{"encoder_arch": "vit", "model": "masked spectrogram model", "dataset": "notes from a synthesiser with random patches", "train_examples": 78125, "n_mels": 64, "hop_length": 160, "input": "log_mel", "win_length": 512, "method": "mae", "mask_ratio": 0.75, "loss": "mse", "encoder_norm": "layernorm", "encoder_norm_position": "pre", "encoder_activation": "relu", "encoder_mlp_ratio": 2, "encoder_head_dim": 48, "encoder_fused_qkv": false, "encoder_bias": "all", "encoder_qk_norm": false, "encoder_parallel_block": true, "encoder_inner_norm": false, "encoder_drop_path": 0.1, "encoder_kv_group_size": 2, "encoder_patch_size": [64, 2], "encoder_layers": 6, "encoder_width": 384, "encoder_positions": "learned", "decoder_width": 192, "norm_pix_loss": true, "decoder_layers": 3, "init": "torch_default", "residual_init": "none", "optimizer": "muon", "muon_scale": "original", "learning_rate": 0.014, "momentum": 0.95, "nesterov": true, "orthogonalizer": "newton_schulz_5", "adamw_lr_other_params": 0.0014, "max_steps": 20600, "batch_size": 256, "epochs": 67.5, "lr_schedule": "cosine", "final_lr_fraction": 0, "warmup_steps": 1030, "weight_decay": 0.007, "adamw_weight_decay_other_params": 0}
Rows from block 2 of the encoder of a small masked spectrogram model, named by matrix and row number. Rows with one number belong to one neuron. Each number is 500 + 40 x the weight over its row's rms, rounded and kept within 0 to 999. All counts start at 0. Numbers have three digits each.
After each neuron's rows are labels from the 100 clips, of 14848, where the neuron reaches its highest value: "responds to" is what is common among them. Only what is clearly more common there than usual is listed. The data: notes from a synthesiser with random patches.
# fc1: MLP up (encoder.blocks.2.mlp.fc1.weight, 768x384), inputs 128-255
# fc2: MLP down (encoder.blocks.2.mlp.fc2.weight, 384x768, transposed), outputs 128-255

fc1.318:470515501514499479494502525568513515456488426501485513469517572573489513543484450516489404516453519467516449537475521507485481388486468428506576532544500464486438462488483504587549506512576484478518449435537457469487523486548529510497539456501442461470504508490530463574482552522426541511517561562607512525509505472497565488524564564464491507483502465538496506547476438535427534459494
fc2.318:544527493483514540558479571471489462513447489440497487545492510506427474455528543447654524515512544461506481500511484536505477555416505423458555512466410511508554550496475462552532546518517439507453496458543474448504491556525526468509467430494549454495457494459525534576555516548511512551552434559585520512485454487533454467466466471432433507456508605486479577522509434467452587477502
responds to: gate; triangle

fc1.377:492455532406470524518502490380537474496446533529523464529556476498548510527484524439470529538456547467452538475553517480597457532440495562499465499527523525538522488489532500462503515525513519518490507387511526552524510479471509521475548543518521439436572473461481507502435488393487524465514545505538517522451471514547507448465488562493456451511523472468455430540512449478568532435487
fc2.377:489471508437511426540555540401540467561470513542525563516449509530519483540496469408417525501446517444435456511424510491528463475449497595505483567461516485584524499395499424578562543476495542448493488459522447538556525430552435462522495476535499459493520496495485549474471564506512515439433560482504455418441542470508525458495457523589468525497565509533466584493519504537520529509490
responds to: noise; notch

fc1.2:512545585494468498506516505527539497519503500488540521436501455463495470547471494516468548477426538504561489617496545524454566449488548527479541457526409451550479544567546501481510529529565545512515503526552478521545460498462404482493520484538534472487435554508510468575495494500478441421515440504550564531466545448516469476527415489519497470510469498467542472435524547506487379399500
fc2.2:574534462519524517482520531447515442500564533465487451436449426498486460497542548549525469509546487479455516535492590483449433525476559429490516511577554521438538532503417492567508497478453552441460514493519538538450559510515523452565505512416492519482548508466440508470475507514566575493438473508536524536510481527467592527454492575492508419496514560577497492492463515526520442475493
responds to: pluck; triangle

fc1.135:542502465534612521585515467454504540470490544489503493465517531469473492486460493455472520519428525486491478455577485479516513492513506499498497479372526524560462565462507481502474483549487495491438501586475483512483487510493549505525487524514556522528504522407492559572452561541466474509463543546524565505493428487442543486456487572532554500542533427525446502541484523437521475552536
fc2.135:512504454465541507583513506495558520555471458479556497527536478513443487510487497517536527569461506550513489456489500519573479462520607519569437420422482476529513489481432532465525503542450427425432509522509399459505494491492422446485502506526531496516461532466488538470474529471467437477488520539513570564478425557549510497483541506517434520383527453520508505479596560535560421519530
responds to: glide; vibrato; pitch class: C#

fc1.535:424544480559461498503518499494541522432454512543520492548528517524520515491505553514424460495471483469471554464469546500420503491492536453500495532517457487481455531511534477485470468495580627499381519521472518497511479463424582550539461612498494478574547542462495503479477561572537484552527574517513388434498416459512497533530501514512457496509559468509505489548455407539482529551481
fc2.535:525552475474502545497459417384532477488447451490486512541537576480533487539584497517494501498449563522490524497504488502521457532513552392553505493525493541464396526524485500504513576523522470502491501485531486547537523467493510510430529514433541518437548449519507580504463459469540550505422497546519538456497477543472518540480498499533476571543498565525492446518427553496558431401519
responds to: pluck; high-pass

fc1.640:473408559558529487537577461518446538480539520440485443521465444407523517495480492477504493459477467493504501500492528468461498453521472526463481513456478502442499475543478533473577496452442463612455493457515513472495480455508491509508480445534503513469526491512512498514546568447508516547465534476492443524467459468502530494480507542539449540502497478509557523488475542425495510528543
fc2.640:463487510535487415423517462513476481554502413537516473531479525507492430442538546539487521489442557508544442488520504504480497431507553450598497428494505499474502511497505488476493510568495510496529506462541570477573517506510536488507569565519372515475468498509605469464493493523469584530477382508572528533446449514505580492529535507544504497453488492492540512593446581435485481526468
responds to: noise; high-pass

fc1.766:449500519521526503531396442458502451556492479469538464459453470515543494543499508577455469488480486545474555541544469504494553440587469522433539503415473504571520502463525515501493495534425504462487456549493565525490460472515479519495545447439478549420515562479462562481446507433525521568528523530544499526536474446494480555461485461435547442505473543406475399486563539478552495512518
fc2.766:421516530509481518487460576526457540550539518564516505505479512543532541488530440549484474464486537506522552491521458567481520473500459477481540485482442458502478483465524480520467438393499517454459636508538527521465493528483501447530558454457585562548565517526469506527535481454460505442557492420430499499525561518501497407474503485472515444528462525462566444501441483465534486534505
responds to: glide; vibrato; pitch class: A

fc1.379:493502523508484455484456479543476483488573549535562498518401542505597434491468477457473489503520569455532474525541468554435533540475533536551531470502480567573549472490463569503481451510487490468524578432512514476531540515566469534512487479544500494508502517450558466575543531568483513377469508477513496480588476452490532525512489536471525517596494460468512545446478528423415470547499
fc2.379:530504546567533494467470516508498445562490551480510503484517454526396498539443482503473472508616536526542509527504508479573511559485452440519485534462529498444502529441509449519514452466478510511527530505546495474456466497480499449501438511443442463511467550456453419542477504522538440459505528418482508517517417456484512490481508510449552478507485548521472503453511566510497469467471
responds to: pitch class: A; square; pitch class: G#

fc1.170:523485496564483386466521516456540529548485518566456553526534527473500573514455512545466472515479526569506505505510533522442484516476453515509494470532507538535483484441508472514457469505535519545479444519467520458522462517551497504454519536428510498592473516524459415511506473498562540521470533548498474497466433482509407523530569523537503522501406430499487559483490517512483476518476
fc2.170:558425507531507467487537536507534555500448533455491543500463514553523458461507434459515464451499502464509506421453506510529483487561431533546453498480410477551601508533541498472437516497499546529518485521482451528483515514482455461525448495511451503469498549573508525547465498474431517493418520491476463520488484520469541560540511466507530458492537475460532555541563496530514509520503
responds to: pluck; pitch class: B; resonance

fc1.259:457481533493520454512479464470477547525504511487445370503489513482400559553519476495544498525502504486493479497534442542567491460506503540465436461523499445499475479449557493378555500583520484541511538530477548467549461530422445552568502501455474500524591555514506552411536463512561517473472538514461516538463544467484465449486522534390527480569462422552553539535523437502534546460523
fc2.259:582596492459548427505499510534538493574532537453488571457547461500533441518475468460447522508497442410549438501495568548494514468465514467518452537486495514486547499566538525543507502545423437458515461523462466499481497496540507483426478474534461487459448435535475496533433508452434545558563495454513522526549468601489529428538551410554548519489497550440467527403575533514504457527533
responds to: noise; high-pass

fc1.319:444515498500520419526521511517511440515598453550485530594520518503464529476529492469522505499547454529497407544566503513489403470460482477525513576489467519511463505471449561555489522420551498571596544535532533554519518484499556483550546501527542445564455475504493470456550465533599455480513458433488490501493448503480445496511534481531553415482531495470456485526431518447508573486433
fc2.319:515459544517516472536551501492504534463516511530544511482587429481501543520544494470480506479441495465488539441432501487506487553431566545451462514454512476483486519490533449445527514455512496574474420481503485448537504486536510539414536490504545483478501564494576477475501579473470600423533502525540516451563549444468474503380498460432434518431544558549565487492489468433529501485572
responds to: pad

fc1.325:410485538462530548475475554443519509461499431500497479493487528566501461438450436430516440524494499501508451533551475559548561520520474541495500531475507551501598476511507500548456527526446517495489489573489514476518539508506518466537531503482548478492496486515544502488448473551425452524514575527444467528465539459496560521472518470495525367426479510422520468558533585499531506535456
fc2.325:502487482511487430505516503401468537474510527549518483446473466489505513445514523506538486410515500400506550491487525464523579447539453525566512467482530448533489486524589467470472457456475489550526580489462506532539495507544502511385493499542496518500560433526446463508557515512522517427556445453437509508521590543473434449472507462452456555488522461460598525515558555448467474526548
responds to: glide; hard sync

fc1.19:421518526520479520502525503494456537483482494535450490523439545515453531536480542522405525532480503564456515476506501455573466459520530517492514445451490513573521551533496525526424507532477434553483497542497513526524461545578458568563556446521506498502487539459582523527534446576503486498483496505468514510485565521483488558536456457591429412523515369527517435536471467494522436409415
fc2.19:578575544480533491482474489483521472424512528483483497506412505518468508422525509526463477531481458547572475462544492502489574531492467545508551489514485419488548490499462475505523514501452453469455440576521491514489525468504512494495496506498536565474514511514444534500560509509580540514519549485517477466507496455474536484497510527472503551530514530536449500486548486482587555528506
responds to: noise; swell

fc1.767:473498488528439471442523443584474514499447476504523535470479477444514457525460449448498482476489519438471444498511462475552537505517470595495510491540463523512480405533478542535514537484504503486558442510468450498458481436526539576482465477498512455534553495475472489467560482462575505476482538542482545542532452470502571485567580503502568487478485560469497453424551487547430555531584
fc2.767:478530547510444569519505504478503424460532486445512553554542474536477476499516459510519511432536476552495465511446486498572463539510446495430491525485489487477521501433490506531562478471533536508463512485536496484467498519583459465512499438530445525535507528502516552469511540528487455545477450558468498506492537485554487503432458480507529516588511572504534487530549458545545454500513
responds to: pitch class: A; hard sync; oscillator: saw

fc1.629:492509530521451517502508461488484472490546505494562486519480497523468566520528538422604562567556519504501473593547528533510527506498548547493465557529524480515458544467482524476472553513472552533536596439457528514477472468561425543506541531551480418497519493499508539480510544504487548499424467540455485447572539502533546479498521460499526500511511509485411525483533472488504520548488
fc2.629:456513485470543495426520472513545491488492502516458508483510496554435473427441469505537491422492466483519595468517493537523514514512557440516572524505465432586510505510601454527510523514556538456458557464446519421524470536500499554503497495502525505423435587519528421481500456442522495591523474544505451495516453475571443504500555530450504518536444505499506498470570554490564501483554
responds to: resonance

fc1.131:449486501471555487491525484508504515591528510539485471528421506569517555471492492514483551519541479570463476497473512502541467551468488470599558431552482486373502477472549480434500513481512483525461504477474576552499501482476548540528451458459536518491457509534522580542462487524478515518455564484465467554530472538484525559486498494452420552541535484573447480507503460504476549436520
fc2.131:489485485519554545593502460466540441540514473501493461498375469530510480569514491530559501487505499540536493499458501479544498521523492462505533490467476486416474524447481443547466443475529594575562574501497517489526487508498449499610517502512566475512577462529532516537514524540487488470427510605478484455446436518522445496467428470508483481523595461502574485539437499588456502441519
responds to: glide; pitch class: C; hard sync

fc1.425:454513450506583461443512543464493466470465565579529465483520484512490459496505471495397497487532498489505510489441510561569476510533464503543436472461514496534461513594431497502593493521516488522460479480445469562518449481550554581483504534546525464518503430521524429515501526457419540495577510483536464503532597501502452511492508503552456528536481508455506510500504501512474494506412
fc2.425:487463491506487474524525521451573496489456486581490448549560546572579474484478442512471512585436462491560555444468420538510484456502467477596536524478518522493453514499484487490496467537460517535502518522452493562440522518502504494487479476571551471486523527484506493465444533491474539478535470505512504491531527519597506428444474420548467465513468492497515429514502485455456520435368
responds to: vibrato

fc1.588:496539562456509501494435578486462520504490468505563502530502428515489449489478488469496486579488495453447525446551511559485488464531423527514437518478486499558515491570480498635436503587479510468460503569512553505466535525527445537495510561420496406480516540442520539508469487495466491556475543554534473521485504447448541482530546430474621501526508538480444468479514519524514560442505
fc2.588:565504410501473467508530541546482548445507446484568543440534513548556481444475562479503514540479438426512521496525508446451464556477528558551498437422506476485503448505502514492464436525504527548477500465593555531524485530453449478573499513462484538597497476555616480531495504488504447507477560471537421570437435468511504494487511480447534484497475555488531480526482482545550512573529
responds to: vibrato; pitch class: F#; pitch class: B

fc1.403:567483529465505489479519538499479561512385467456512434589495599530460494443495518422496493534487523539498553526518471546512521450492561534558551513499522449513489521514501483507508425549515433446490504439483474471544536459492480498497462486547445536484462582529499481603523512455491521506476463486501484553482558433576563440483492490532506469535460518480541466449520521479443430471499
fc2.403:566544524522473473529523489465450493477513523538440569466497488461537496514441518525484549510415540555528451512440527502501559497510452578487507439477594442520534426430535480470478502485515524525526475562467496436688578527536501575512496484510406593533498488515548525473536528510551499483524485441462473488532457518483510499467543507437474525514406570623527445462465538468550446527560
responds to: pad; triangle; harmonic FM

fc1.126:441476535485498544453575498507543503538565490543471500515499469522509540453481511468495488533471512481451482537553507511453504514537537468491583562505486510437488539505504524473460510502559426445509529569460518593539476574426547470463494487479491440494560496417529534541479506492492488505522483518471499427543503530475488500450453435550573464493477559538524372481520546511514462482485
fc2.126:550509440495525492480580475479483502524497554440496501515517504469529488522568518536484512467478547526505447467536519446493540498516554481481529540552488514487531477499512481495474467534493529539545503508477511458502519449563536401478530439518474549552517468557513524498510490501497466504570490499502549539526494519535482522552490518392496581556485562546427477505417462519452410425481
responds to: pad; bass register; filter: low-pass

fc1.144:538487500476493488446463520464504439517533503486521480426427504498443517538497406530528448474481527442517438489428512540561467473476500481533535473557589447449491524515575509425489505466495532492553480500494505509514456471526545426510523486535430548503535523432506518496518461470483532480513451504445488509500531514554527527470485564442510491465486481480487508534580502498514525486522
fc2.144:502552463454518536494486493494448524531461529508472510519473505518489501515512536489482528450543544456503519564493477417608472558537525549543474508468476484535471506459531576488444481541492511483526495493445475545447588551509504489423536508387539451502432516488495534523510495438519550575459510494471532451478438448505596504436484493433501566525520520542482521458498523451527507493474
responds to: pad; triangle; pitch class: E

fc1.89:444476492467522438440506505562491515532441572520482546485551426475538520446538491446511489484458487544538483503445473495511476490527413496483553515497501547519510510530435478477526471485503480558428483519416467489504520510520554566463507427428619463512593473543507506497406511516493503454569490515572552468448431459458484453457576534511528554496466510475513482528544522549495481471545
fc2.89:515523524491473558444552454478528509518460500487533486442513554445492511497448399553514484465538521524406468447528498474536588507484464524444459562469475464600491537474561440546576522493507440459567459539550429525455577502526507512542472476425448477502559522517515553476547527529494467492487497542501514506542495562460463531555529476440573422508421406531428511523481509459448441391436
responds to: pluck

fc1.618:499432515484503529421464529465486467520513541480480490518570455585492477563501489502486623455461610488401504428504561443449522491485501479467484492500460505520571457503506481553512510527436522495454405530464519523480471489582578490434533532512528447556570504465515450520420545488509508514487450518589462492473410522433479479535527518532454448498604519484529516493467519513536524482524
fc2.618:486483536517463537466536412498507558482486492483526493511498450499463524516575443613479539450465484454440436454473480488509528547563527445527413489511525480493521512548454526445507490473609477483544454398545493483458481544485534518538518468510503449529529425467601533507499441488483581436539413529476472503549464503550463530450456520463406551490505534446492481578491505547525549458540
responds to: pitch class: A; square

fc1.256:472545527537440479487462541487550508510466494475450478514498496490512412484504526527514542508530473509554488535517568461514513524468476512425467529527483527478523516535490468492532505475493500529517521467506574462448517559533438454474502496474525573551368489439477522503499520515495472533419512518511527565421497532481505534498579489497495456553558516514571485537433467523579560521522
fc2.256:440489482517455519462525471519538462515488473429553559479499449505527521525504514576444525446473505481536494477502544495516520517460469529508531466491463501532497534463478534550544465531496468461525489527505459405564480507475450577460538501446435529492494510511517572424470431460502496458489486552479559534415451572503494497545497439445517507456521529578531547548481535453552491493551
responds to: vibrato; pitch class: G; hard sync

fc1.659:498436472501505527498470574468486512478524496513534476542443466502510531527516497426491503503510595537489399517520480486471530492502555555490450552441495488541467511493466494492496481536491468510443464492545537450434456499515510523483468537519522539516572597521527526501437481503460509570535522535518594410472431523466509539565551485439512513478504460507490503489529513451434476595494
fc2.659:500512507468512476457485467496527555543470519531463517482386525504487504523488523472520431519449510521458545587521525540510526508523478493510507504462580467487470525539501465461447504564461494485446541538503553543517473514530586543482475467552423514463457528516504587500505483555463510495496508466515497562505532487493476451531563507433526541461432469520516519495474518502480455438482
responds to: filter: high-pass; pitch class: B; harmonic FM

fc1.18:430470500488543495512552488525556461461473451508510586504535509529508460533471495490506501508518466488438528570587520499392453512554485492593420464425468454540491486529504490561506530486452452462432551449491521466521445466557477523506555492426449542545538500516460503553534504485476481467516527429464494495553521473442533472521566524518475405485413544463504541464544491458541462501550
fc2.18:531511548511572449468481542421563521475496472525484394530455503585579492424509453505440476469537550513526468521427496532580561531520512506513564483543522465442559536433507490504523499484496623424530562489519511450474541499476481430508504459456493473525520472472486470455436489588499459460550445531438508431492569528531456607445538498518553543487456519455523518566550529461505433476503
responds to: notch; harmonic FM

fc1.495:493487555525422514468455522461513487507526540463515464488604479472504508526480527479523537503491479577508501476574504440464485551583527473532469420558477511513490483522573475554459452513510507443530499530520485516457486447478457524528526404548495506531528485506486534458534541507545516544485490432587522490524484522532597485470455455474502433482472507491467482493509411407513431479508
fc2.495:522541499523511511535458527465491503544487544511529467401465526519613401514458497479531485500472523542550515477472488481545491513474497523487545495470457495521565574512482486466523557502478519534512510527538518500503425482593540553492494517542513477484509536516579506508514475537509535455542359492455470496514443565558571522540600474537416505489414513511548508502541475525491530505416
responds to: notch; noise

fc1.677:558500481570543501538491541494516499480459471552544513458501542464568432468476481481523455614509530503516539500499474488500493508481476517540468382541472516440525512444484462485490541487450591496479540466509503514551481471469503508531495563472535558465494406557523538535509493423438480472540470484526528504447557554458476516529468408549530483549524537504502495458448523474519471482534
fc2.677:439506493522473574445542444474510473538516554468531529459542536511480494518518493546458494522517454564509476579460486544499534514383498500518393498475475533508522432519482473531453617545495486550471492529482518525588565540477526455487452442476442448475489484533552541463552495490458386580462531502555559505438506443549462467545526454562536504480491506478491547545511518478537509497455
responds to: pluck; square

fc1.439:507477514552527509489502432503517458518483467510516527558592534529568491448442505511499491513425506454448566477570473466526525489483438453561492597518455493512529485472464474492560537560538546492544514478449492455514442606463469573497481570478516538490518459423446435462508502512491488503488499497519491517414442539449537435532554535470489445501518483631528496541536530518531521493439
fc2.439:514557533535517517555459494574535531529496499504491479499529590413529503538552492554491512494481469509498443510553573591503477537475478547529490430442455488507549469444550544523549491444519514546519469476447475416535521457493545512467461509540509566465420522495496579531463473471462492485445437483489505519562481503480511556446480489522431560468553481498512511383475449513432495513579
responds to: pad; inharmonic FM

fc1.158:455451564525423522478470458528435557559479521492424452457573442420481443448570502416499517549541583529525557495567581446499492441573511505524438533463500441478477535471547459538462434430435481486470546498514482435402486475467470495511475562552492516451521546549519551570551506488494486467505509465531489521521558464482529465457491552430492464492489484519562567543496473406523520473529
fc2.158:487488500522460484503394490526539437504575475572423458452502554521503487482444492505505530455495483504527477544449505513497498522470494609474487529511437552542550516560490460518502509500528525548478519507528562511467504484514527484506564464517537538562499417461487510474501505519490420535472467488471424483522497469516536538482505494476421504453455507542535524444553462562496470497469
responds to: notch; noise

fc1.15:530463494509526529538494501488561550547525449504440530513515453510487572520489497475499543503415467501559456577494532465531532438483426551515472445497570502481577509556453500535526537483500439489501494598525510519510460489535505522508468581521453581502529407473480554545458442528562447538471383422529496498568450485542484513491495466542508495544472516500508529508472447446491515424524
fc2.15:472520543512517514544595490471499466502490544513497446466449473470539552485463477583423506461513492488477515468553466505464477509444517522491511472452558455546552491520498526550417451493491521488543484514484531486460551501464518456530546568493514469487482520552529456470427529508495479453455488521509477442507478438532551510518470501542548494509522500486501430494482522430501507441451
responds to: glide; pitch class: G#; square

fc1.337:494474513568495541527553396481468507472484515466494518504524532490544463576583499420476554574558475483532532507488477478553464531514498423439520437558478440502413567487499471511533459460456557507499587502444482553519518550475517462544507456474474501388529446524527521534491420481529534533455504482503413584453519527524549499485493539479464550525513544494489459491484499542478510516425
fc2.337:562501532546550536525488465402554522499471541532546491514515473511447476462441468576533499447512507508445475471551468519516496482509550442482487534419529484518542497531511465514481516475418563494461495492528532471477507533504562539507446501513508513483542446472534589497513501517497525549473518518543472493497500467532499531560525501488520478521481533524459492576498490478394468543440
responds to: vibrato; pitch class: C

fc1.273:526450510516505525522533480418497458483457475525506546563540500485545582534487513489534478481520477501505503498533530430566544500539538435507546489516467482506496442511536500512503515517521558445524564579418420552562516487493549550512465529510427485550523523537548494495460528477544493545431391498514453542559531490562454510490523482486547514549516509433471480474567530508548463488464
fc2.273:429489546539486398547505465531490532509492508546450528557454509504389512398497475539505501433480453496481484501482385460486539471519487405544567551472495533540548531498538539399490510501533502471487522508461498413449485542510542520532518514464456541500525535554547527469530469607526483597564463515475525536515455493467479538524472502433458494471575429450541486505561472456503505448486
responds to: notch; filter wobble

fc1.102:414470472489465506511554463478452460533512529555470522562568444494505515485458508499451491460552469460438509450521433473536442521537458485524472562461579488539422548449442497493478589502525496517508506451479536518460536531542465491499542465534603470565557454512533530538546520490550530438504513512473498469446478543548575497483416440487470487550451517542546515491500508454481545472516
fc2.102:480469500487449517564387518548493545473500476493488504429529537466516510526480483445547483559470485504499534513514512460525489493504597516496525463521404490410543542471538443473516453516441471520515512493543491488417456507510471528494449502511432560481514569523486491455464490531559534508474490428521553493537462462497393462457506444541479467447548426449510510536449447546568476518575
responds to: pad; pitch class: G#

fc1.574:520409495439457542534514447526488494469522471476426495525463448438445427554471561435477439486544446458489548523454514448512560480529479543478468490483460474466458470533569478443488536506492528484463546550513529464485537486514530579572518481464488571434487520540533535546535523443586481499516432415561482538507470510484498521468541449471516486542423547505507566476480504527477520427575
fc2.574:570517527538514547394508521483479422395557441518532452550509451532529520565490535451502527523519493488461414539536510532461561452534505522493462486540434460491531494506537462508482543440501508472471445517504439457514489465531433501504505466490579499475434500469435470552436543406499483442479458540476538504513493519536494446512550484475546448508445495546460561450497550531517458486440
responds to: notch; noise; filter wobble

fc1.255:533483459434530534464560533428501448462456497486541504518575466428487442450379532497493442476500445496521499478508467611530539522501508510500504521536491539539483518496524554522541507469548538448544400515547438569481505473533449484481527475482521460476566486431534428476553457537564485458459505510537502554505526478516452548493520453431504513577529587463488519520530554522486495506454
fc2.255:495517524515552548504529462531510513452556470576462499502511564453482541458545499545498559529533513475549590468499463463517478465510451391546468535524504513528477484543452455606563441580436468484592529519473482505454467536445532493506539523520455471496450507563491457505503502526531489499488509470475507507478512514553459531506524445481422520502535508429468491526541472477466463511482
responds to: resonance

fc1.665:588531491513558490569545499502524554430414488618485500524503506497465463498490466453547496523501404505529516540504539512518467534415478471554494492592467529519507557472493533476547482525491483513493449545486455531527492458489563516536493535533465499488485504531537475537494499473460478465512525464524479446499465521436496490479497467530527465529515429474460445502527564580476476439473
fc2.665:486541443480446467528579469441478587498510465562493500557577543485503564450546490507538500541549486500467468474472523543550548469496553536451481542417555509564481514527564501487454475614512547483438526528453506507497448493501523547561474521513498499457531535458503491568475475512537466587488521526482522490464520500467542542495522517531522464490560492507470482523500476446488466486517
responds to: vibrato; inharmonic FM

fc1.154:555477510555464494535543552523506509448490501584488507554540496423492454509547490490533509521427485436420527549510475463515491503443492476554584460547506444509456495431504499456573521495471527417586495521551446473435492547512462552490489506520521484485552427502475521529461479510474489464490488499564479565468506469496463476515490502542491419524454478506484498558484467506541465597450
fc2.154:503466493414560526513460488474482588556515542486481547465528463440509497455483485549512533536527501497531547518554524417519535520488441518501450535486424536542531459537455511516567534554430551443534525501580476520528498512454467492484582509512486604474447456504537552464427490521513529464491479473483563532481480492515514476501482399494433548447493597477478467454487501596522547473456
responds to: glide; detuned saws; pitch class: F#

fc1.60:473493530478461518503454577468516552497489468502533461568483460476573502450492483520453525500449514470541519562453494469484513454490520480561468471472506488483490511472513445478521440505502533550478499451475477469560553451510490537388493519509497521510521441542508497549541526456444496432516617557500391472483520575506503566505475486505525493451533496475492509522507433510522452487535
fc2.60:494497492450549504460582578556522506479462491507574529439489519498497421521583512530510447471527516509523495468424532506551534553536480500507469555508449555505512463537483541527490493499437521464569474520478506479507418497517531443514473536467470490494488507527453441445524470535445597528610465544466518549526435504446428517534545514531535477515439490447500492485528531505489602490507
responds to: pitch class: A

fc1.552:585524538571523435564509502467527460582588535577476533512557470526561483531510424531518487517502495541383523453487501497547502455534504513505531517477476512453486494503536519511513501503341517578507548515452451496490492505505512429493492527505563478462490475456499467515486449496534524467518482481503451525505508532577482458489518455584467612462516495502493449471514487498507589510544
fc2.552:535554479462521538448518536388431461520519562509462508455475437514452468562567521525458525512525532496487540522514495510549524526512497524550472453515456504542503500540521562490539521482453484484516502440564439463541509538535477521519549535508611524525566528528514528518487483489446510494534469430496532559506490440511548441550456490475511567474464517504483399486500521530478498483453
responds to: glide; saw; triangle

fc1.276:480593482531509467481489532549450506520545522506553410565521496472500529567481503514527516519497491468531503522511513499413455546485488529501471490475474477512612525430528472485552542518420431514469559496448596527529456569517532504481409442501450536486528435521527473421477496439430470527590539458509494481519465545479506466486539497551514435519577524473486490513497579487472496560527
fc2.276:413551504441520500482473472472495486403483520547559508471471471534513484421540412550485523499552547478469538539503478572520519529449425549468471523436470540502481510470434467500514502440488508500494525542530567500511504449500510550522470474509526577507566499528585508486463479439451546560538530514457498538590508438501458460555522492456536451523485547535450510477464526489521514546509
responds to: pad

fc1.123:448477462471484475379499537517507499586467538512532505479479458516491496485551541499528511503490486457496509509477488565484490468478529524517508507491457541547513511510496464500583486435510550506543506493508489471532459484524535503550493540477501529472509403436430491499445517444540433482480528460538501503503524491443452506498565483515515461566495494512535496546477532438507553455562
fc2.123:485527431552520486556461504489438498553539460417545503566525481476479553482527507521498447460559540493598515439478578493523466449554534538536526536514525450502450505479526494524371448516479510472511544441552541468546473451589531497498450482587456556551483487539468486536463512517478447516525491521477488477497582545503411482562505494446523547547526488515453445576491527501439465504447
responds to: pitch class: A

fc1.756:484562509401462546404433492530505476559480461484530481619519531575475544513453521428512484597450527522509489519549536615570476528481489569567550480502506540559476523519512529450527486499438494491544475513520506532472435485448542536523553536483581476487503571514499494456500458509505439499499478513485490464513498567475447389475494430532497539438509523491458465484536475547483469474489
fc2.756:524576510457465435494475493472530475505535508601508514506446542525491469478527469515507507546443510480489421550501504529437497432478516566508537530547539559539475500516395534466551463549498479453539532485548454525531471492514449421524526537481506570581519523454505409441502482576486508470551420487542463532447458487491523484530576512478467514429493465497521457523494551505559563515391
responds to: noise; notch

fc1.455:493433539496551474500478493524455451539552531512457470506508527528470467503466488482534543509486465540568493491580508538441490505418515497479503426509482522541522550535577532453440534475541490585474509534517467495532495529501522496511541533513536506495443546541485521504484425503459482446476457485524531465492424467452528520523520493503593545569510437545508542436531497598515447530393
fc2.455:493501496574491454458474486401475528504473470474444527513460458434568534483545478482493492425536544483551464555513557544470464505471464480489443537427437453477528444488495564522490545428530548527520513464457536464565495482481519483451511540524493470486483474528511492461538518549511527461441474507501523490436570498511459535489494461499502486506526494549515481508528518571486476513540
responds to: pitch class: A; pitch class: G#; hard sync